python train.py --color_jitter=0.1 --encoder_patch_size=[8, 8] --encoder_kernel_size=5 --latent_channels=32 --decoder_attention=false
Rows from block 2 of the encoder, named by matrix and row number. Rows with one number belong to one neuron. Each number is 128 + 32 x the weight over its row's rms, rounded and kept within 0 to 255. All counts start at 0. Numbers have three digits each. After the name is the row's rms in percent of the matrix's.
# fc1: MLP up (encoder.blocks.2.mlp.fc1.weight, 768x192), inputs 128-191
# fc2: MLP down (encoder.blocks.2.mlp.fc2.weight, 192x768, transposed), outputs 128-191
fc1.446 097:097157087094101121093171080150134135098169088083126123121143110119132132185064144146101146174184126122077161166133210129171150144116078091151150106147139130103150093187155129137084155129139091
fc2.446 090:138166160150155144142095076111135083125069121116102114099133100162117033069142133109124124117126140109074182141167047139137061100128106161135121129124078126153110169142122129136087152125111145
fc1.447 105:149105205089099094101046086092096118127206138163106100103126087131089128129090141184143153066150130114093121137125062118112134078148117151125159157151099099118094150118128150143138159188129141
fc2.447 111:145137076208077187131156179189153174164109116125161157137125148074129136160145093108147146082123172115167097149074196117101134133110157138083099116094158127126194109052134119112175119115110120
fc1.448 101:093163073089118202100100119111124191165037166110154105116124146133120136142149143140088183157032178158158116144128078122106192131148095114170076145115107151124123134137114109130115114127151087
fc2.448 094:127121121099177106111070179134126079127176104130086100100139080144116191087132134101080114142115118166065127135129060101104129087129141095076207104120132151116064110160143142119090120117148159
fc1.449 100:135137149087182141064105084158076156128125091137088148103101150095137142204170141126132071108100038088151163096151189122143164077133105153144081106163110146176106141043133122144122073094184068
fc2.449 099:143122124099146147126090129083127109133093102126134125121144142154123003125145131142128091164102024066124113103168093114130113122148108137109152107138093154128136112140130103141196149109179160
fc1.450 110:112110188199138095050132162141120136144189107118105127146130076080139125084117123182164088066070073084116146095168178131136103127138135158155124078095099140149123182086100130129118066110193167
fc2.450 114:151131093178140128041103144122141154132151112121156148128108171046141112133138035120112081054147163159116122130093161137127137118149126136053107166123122129157186093127130129119139135080060148
fc1.451 092:141124091153126206147096087196145112115048101108121127112137106162165110119151115143059110089144165114095110108100109150098096094134135103135160121140151128096114112111159126121108102140123099
fc2.451 094:126141110058162151149184106107138086090066115138149112099106133141131247148094096125109147127122112145087140071138089120140092153116134078068141161130147146090091175166116137140094142079140179
fc1.452 122:146174182129158182147124112152106155196155141124087066129093164106174138134195149161189115171129175097115176104206196150135105127121150101121148127082216121178179190135174097103118147153152163
fc2.452 098:127142153159166128131122156147140137111117112129129112081131150170138000120105161083120187142075104155128120106127101108111093144136124190215137154130081130140109097095132150140114106209135090
fc1.453 115:116133154151146210118094136115107126097158059111121100120135092119096140100096152159095167094188146146107159157029079115103078046118171040127106179135139128159080096175158156133176123148108140
fc2.453 126:144144120078178110153178083121113128139161143136089150145140165145129033142113142141129093128128097037111141094151114119121067127115102103085183116158059123118138111175109139132184153127126135
fc1.454 080:116113211122116071137139121083107155128111136133134151131104131094131127112099084119186115118128065131131097114086103135158175150101118142147161151131125155143112151080133111132176110092097108
fc2.454 083:151128121124130114073136157175146154107106140158121120114112145139114255158139114160169134100132126106136116180126145137139121117102128120052116169129133101159153157095152114152102135080137150
fc1.455 119:108141163090154063110124177133162140194127102132094112176136100138168126108117138136046087161080050116086134108127141082129117116089152146141121164126120091165127107115168160156119114103111088
fc2.455 105:105130114117123098128142098123137161136132125132159162133137138156145000132094179175110044163140137055125163142122073121117159131128143135128152132119074140143112100194160161140109124129142109
fc1.456 086:158137123162126146073148136165110105135108182088089168184078158128141131138120139164135153065165147083129118165099123140197108132128136102184077161127205146088147136146132118140151103203129171
fc2.456 088:109138114150115133151163150142144124116116155144081107122144134093127000139115158115141154131096152098205123111140122136146161154147106211204131107145109118116109093115151111101146137194153132
fc1.457 092:141134140146156159159154106130193132168203136150106159182111128162162148138092183132132146179152089150184164148153172105140139170127100060100131133132169140077171111138079143130163155196134103
fc2.457 085:163116192045142110148115147105139079115124121126123115143155107160166000092102154100093199138144148163121118134105071117132129070126094159156153129119092122117106167097124123114133084143167128
fc1.458 114:135126141133188108139114207191142133128191120125101111141130140113124122129133108160141167119115096085105115112110213118143149098150130171123187107121106126128159148112106152134160103121144085
fc2.458 123:144126136112134127156125123075115169153119119124103146154104157095130074099104093136126065137155165066177128161091165120133179093139123134124083132130147124137140163147138112125140112110125118
fc1.459 091:149170091103126051127137129197136139116134117109151196115125138147129138116117169118081115122137164131166095100118185058111127140126119091128152133118140113175161095086161092094154193138133085
fc2.459 087:142137163241142110125129105114109142124089113129121168128154105118141082176140133146112139086152156092111066118113108131135139190127100105089135104163122131116136082182116120128187120149077121
fc1.460 112:128152188146197199137139150167136149141151135120109115080106169099122130161046182207156129124125135110166162106088134139148100051127088039147135129096222154134124136127125130114145080162105082
fc2.460 099:111148178101145124176139104098159165159086144140117173134123127184133041206152198159128218198137100086168126095164152131164090156121121177156106093134134101132095149111167108125162177140134127
fc1.461 116:081149107113100112144161125133109118131127093121137096098215123122184138118049123124122156068128151131083131118084094162074076117101110122174099085103095187128093099141165199111106128166126063
fc2.461 094:099180095181112164100133110120116131135082119141157110126136114127148000087114105127108119134101118127131146100120123096155101132147138168155105145110072134126155072128133161126171147210118151
fc1.462 111:126153164179077111150131157104099139136074110136168149124143142112141068100119134131199161185105171227136092161202150099108130112117141181124117110083104088184105100092090107128167151159104184
fc2.462 110:115150113171139147194145143196123164168076151129112111139127102104136085181140108052175204114154130085109072120141154106113129128107114116061137121145142086108133128118130164124173122119103115
fc1.463 085:120121192134069096102138119137140151115150104159128180142095135147166137152117149108123122207133174133215134087215143103134149147158103073149147111127193137148157125160072117125090099124166156
fc2.463 081:124112116097105103116160117096127120107145123097134124144148142122148000123136197147153102139158101101134143139133110148144128156141120183237108136130105111126097118158109108109145119225154119
fc1.464 104:186134170105152222116110105171145154116101111136165088098109110097116109059113131076088100112126093136095175132083053093129138115103135102146186101118054156099105121110139140119135135142115074
fc2.464 104:123151066158158171157132112085134119116148133140130095141136148157115128137152062088121119034123035162083133154146102139116086142099143121090078133163135135109118146176099131142144136122203142
fc1.465 130:126150154089134187137096135092136125108150131101114130137148123146146114109069145160135180153078085126153144099060158085125118101113172053127130199171160124077131138222150195133130085181125150
fc2.465 122:124130131115161111145184102120134127149098137131109106119121103162133045159147093125120169138124073074108125053152107136150085176129151113071143116153064119139092083142150127132173142125122151
fc1.466 107:117098125132138113097123118153139087095130192121148103141121097126182116166137124082181044123149173124134119086136097121132140130123150172118159171110096112077124092165058175163110087150112112
fc2.466 099:114115121104117141135136155156120155145126147140127134113123159119112001179123172166135217140117154097181083067128130136136148186134106165188170110137144132113141109117112122135164122145123105
fc1.467 115:127128129101154183159127101195182129068237158109128150159143085103120054121149155122098136102139096102102095159123187102111111139135130125134213139086111157105111057078148151132146152128105109
fc2.467 106:115142187061123106158146107072138131119124127136153126128127096129153000118129181122132128174156105190135128075137145138131118146132114163182078129182081113095076140154091136134112117139141099
fc1.468 113:113152143068104109136142113092145143106051134136155128129140064129128112136063117076127123193138177036089166101120126131117128097127150098168112111103120090134138173177118136142074134155144137
fc2.468 123:123098055122129185115149124166127109108086140131143115118132119079149107126133094172127120078079056057058146099129054130152117169124114118109196134110165130104126082111135141119104181179118141
fc1.469 110:091116151134039177158111151140123187126128142133117140102112120113158091082136142135127153166124071184137172120111142118151147122106136140138135126107125114141122172094099143127122168156120123
fc2.469 110:137148119128169108157111156121133076131133135130041108132124167093108118042129115115138090085149091110132150143119070143100155018127107139103180122148093146147190140136069135128135111086142136
fc1.470 076:072123115107128127140046146173117130130154145184121116135078117104129104147180179168094100071110085106126166126148114098166060127082123108143166142159135111110165129147130104153124186046153111
fc2.470 088:137127185151173055047046152154116110111102122122123122140103119097130098076115137175116079148064160246086178078138058107101114171148095110057160148118136146127102133115144144146123147108127173
fc1.471 109:096076167162133112143137134139169131084158134091182124094134073150082139127201125131159185146112088133112145100092137092085220153162087147154123095194124167098141138190134121122127130144104111
fc2.471 092:115137156181117109142134159150125148133107114157114137108125146148149000138173147174118147112140105167139118112135125142146156137107124170225070145097084120119131083137151125132134133212115113
fc1.472 094:160133110135072120183217132122113097125171127088148111148126133077142070139087132129136123116101123161101062115084130093128086195105110184126111152125066122099174090215087169128125126118097156
fc2.472 086:129143150097113136141133166133141169145129134101111142127141114121129000154111176151145183153145190146122092130129157110124128090111106193214089134135107131126129124129123129113115071147111107
fc1.473 100:072128099182126127081141109148092069158169157114098057153147140144165136073147127172118144142110129126073140105125083118129096129114132137134156166122111136145168100170146135121096159135129128
fc2.473 090:116135183116096086080094152133122149151178110141119164133118150155136006140115171143117127166141129168092098143110123144112148117119136157178110119134109108113126075137155151085162065178128105
fc1.474 102:138149140127143153125135177086134129167145110115080103156154135096125123152185125151121110111125117146094114189103189111126149085166139192156118156175141108140138110168134163156058130095136125
fc2.474 088:151158114128133156141139121189133103113101129128145141125154106127141000103169140103162148058158106182146126161103117139134108119133107169185151109123104100119125094092134130143078146181177117
fc1.475 087:061115120146106091101137171155115122142150138091095109126139118104163178162120140138109153161136129144164112108122187132137143142164086079156168139072150087177194108194147167144105146164161113
fc2.475 078:115145131195150134125041143132104095115140110123122134133082161164148033131143210135135096139139086054155128126122102122112091107148117156200093106145093131125104151170151110107158137186172154
fc1.476 084:126147127150145085123142131028124081147132127134138128111105167162110111123165124065150150144137167222115077145145093112126187135117091142161172171139117154105104109124110144122167105105101112
fc2.476 088:124103117155081064165130150119152117121136127134071125115132091161095255132132089117130157177129145114193130148095155129124164104132119102040063110103130124141152113113148129137132132100146132
fc1.477 092:125131136140106151050126084075144105134060127130110139157133106170143133091104107148119121166172147159108100117055064105130119075111142103146075123124124117132085164117152122141068120122194122
fc2.477 095:098146117074163137081051129127116091128087130130176118110130131141121255141143083162080166121122106170085135087085070147126108154115119098075156092066160150137106068149155126133158161107098171
fc1.478 101:123140146082151167095081118117161091156112132126177106169127126105117149097097148106167171127049172116144113103166120157168110186114120129142166126136171135146173199130118120130189099147113163
fc2.478 095:108138169200157161098112155160124128116127101134131115120125080157109063118112161094095120141112167154109148074167084147144104125135097118122183124136104117172059161127140154122120125134080136
fc1.479 068:107122093160061073099127207107152098136143144162134128123153129083145107126078169127104162115144170133166086113124135107072120137099151168194155154097147162111142143101139120133078124161173106
fc2.479 085:161141122142136126114138160135132143133147119110120126120133138153160000118158169139147136124147117116118120140110134132154130133136124187255128131134132151122139094132159116110127132198112108
fc1.480 093:167171150181137137112107128153122185126151102113115137128128132091165145190148152149122189140106166080192161100133143089086111129094167103146060160097137128115149084167126134152110178142089131
fc2.480 088:097134108164096093148140163119103138152134119152107141141142145106128135158134147090136117146132131104132099152111116124128124081120121106063095102164114141116201099138137118142213144098099133
fc1.481 086:132104154120082127151149123180156141100153115185177172139120084117122059092109148166113137196075105178135101157162132108139154117184103190142126151112090125131138109143041125141113152098099135
fc2.481 084:093132090141096140140145129144117132132069145091143126130151127089158000154164173134128140125120143108156088138118110117114157141140117189235137158107134090099134106121129130110133110188144108
fc1.482 109:149100120144144091089150079140184204091067136161121157059118109153135143135161167133147136169146139110202137131104126166161174079121162126127156086139121111080130133103179112152141150181158125
fc2.482 111:114125128062105151169216144167148163126146134140115142123127161076149053187131159093169172129117180096150109131150155123133100136141144127123161113078079105104143113064121151121124128169101135
fc1.483 100:147122146139092183087138107098136117141148131112098137123111065134132139091105100150102104149163181131064085137097132139115094078114134132175117081136129125109125123137127146114075095152193117
fc2.483 096:116105105080160203072156135113105078094113133126153164150138164074124222173155079136101175104135176197119105089140102116120122143132140106094157119092113117072132093109129144135065111118073145
fc1.484 126:218169122171137166116078123047077106153148187123110126148160130125084132129167143162187096131129153100089161169142139109131092165074169142127071191133126069161110128188137124145150178109127188
fc2.484 110:129128122192095121112146167164139132137119138132087088113121119105128099160147078096141124097142146196123117211088160129142136072110123123046100136118106119114157044083135150118088078123091129
fc1.485 080:109161131068149119103112121090163136072113121146093107124135114094125078140139169078133097191156181143124156105147100143096155124132103149209158110100179189068150142147144116105096151114145119
fc2.485 077:150139153196147159117118103134148161111135107097114118116141125131150006153142195107134145157130142119151101084122157128124141097108141181211113130149125131142103128149180129134157106192144114
fc1.486 089:193143134092128100120085107131142062154172156190119184183125116164098112136086155130119087127074116149143127147105155109128120149092080153152133139119117162093089046137112164092105125131113126
fc2.486 086:109143144114130130116100115098116134134134126131103101153144129143110000137107161132101142130113136100143117130133122121130138127119143175224148122132134118107130082121108122127130138215115116
fc1.487 086:095189113136101172135132125148103171183110103056094121132159128094159111163120174146099097172140129121110137160117135143110134097102129180203106069124164142208126074114141133093160108119139126
fc2.487 079:134157085163105157141146153121113134117096123131150103158093129132112001153155119139137148105150099127154099103119138139161157142118071160255095148168144111119147112112112126109135144191132099
fc1.488 123:112093195118163179130176130144143137110108161107151115123124165127093121178119153144143207157155144102135171140045129124158178078132133085156074148118179140131157112188136167111107163157135128
fc2.488 132:104137112107167139132175116110154112138111128134110118111125167144138039151155123109116180109119091040159113066154114141132094132127120128148194100131069121115140124149122125140204154165162133
fc1.489 106:143105119115131163099126099113138108102153142088154086113138112114136130128113100122081092137154121114062112137083125128091131119129122132132104131124089167117129100183138142143083130213146083
fc2.489 106:113148052134093142122163122106120105143128108122192131139116105088129049145170089004116124102136152082159111112123154129111122164142130115145150117100097152079154084162105122111187133124129122
fc1.490 082:109155118101094153088130144129183106095084111125107159104113139119180030125072148104059089200134110140164130137166132123075191158138129183152172098122197167159137108132101069103074126095095173
fc2.490 087:142121144203154154151123136134135139127119148110176078103127155126117000138114181125168141150147085071159089110154126130135149133123104186215142140120119149110129137126142131100132118126156110
fc1.491 093:080099158048099213132170118134131124120171197040134125115148140151116111167108151142126100183106071059189143079123122143111091131160144125143145155123136143167155109170135153130090135165165063
fc2.491 096:126130132113129165182184120116139122141106142121145160117141115113139065196131107041126208114121153078162067103123161116159089168117125117113116134143123108117102160102132114127183149144070112
fc1.492 104:140118095089193069131104124182143150099173164094129139093104103133137095187090119147099185170090136133125104079133124140121066143109145118166136099111068120093168119126097124140136116101036145
fc2.492 113:141138090134119158180170132134137151124146138105133147123121120133127091155156211131169190153120051062142153106132117144120091198117111163118135155180144116107094149096112126126121170136156106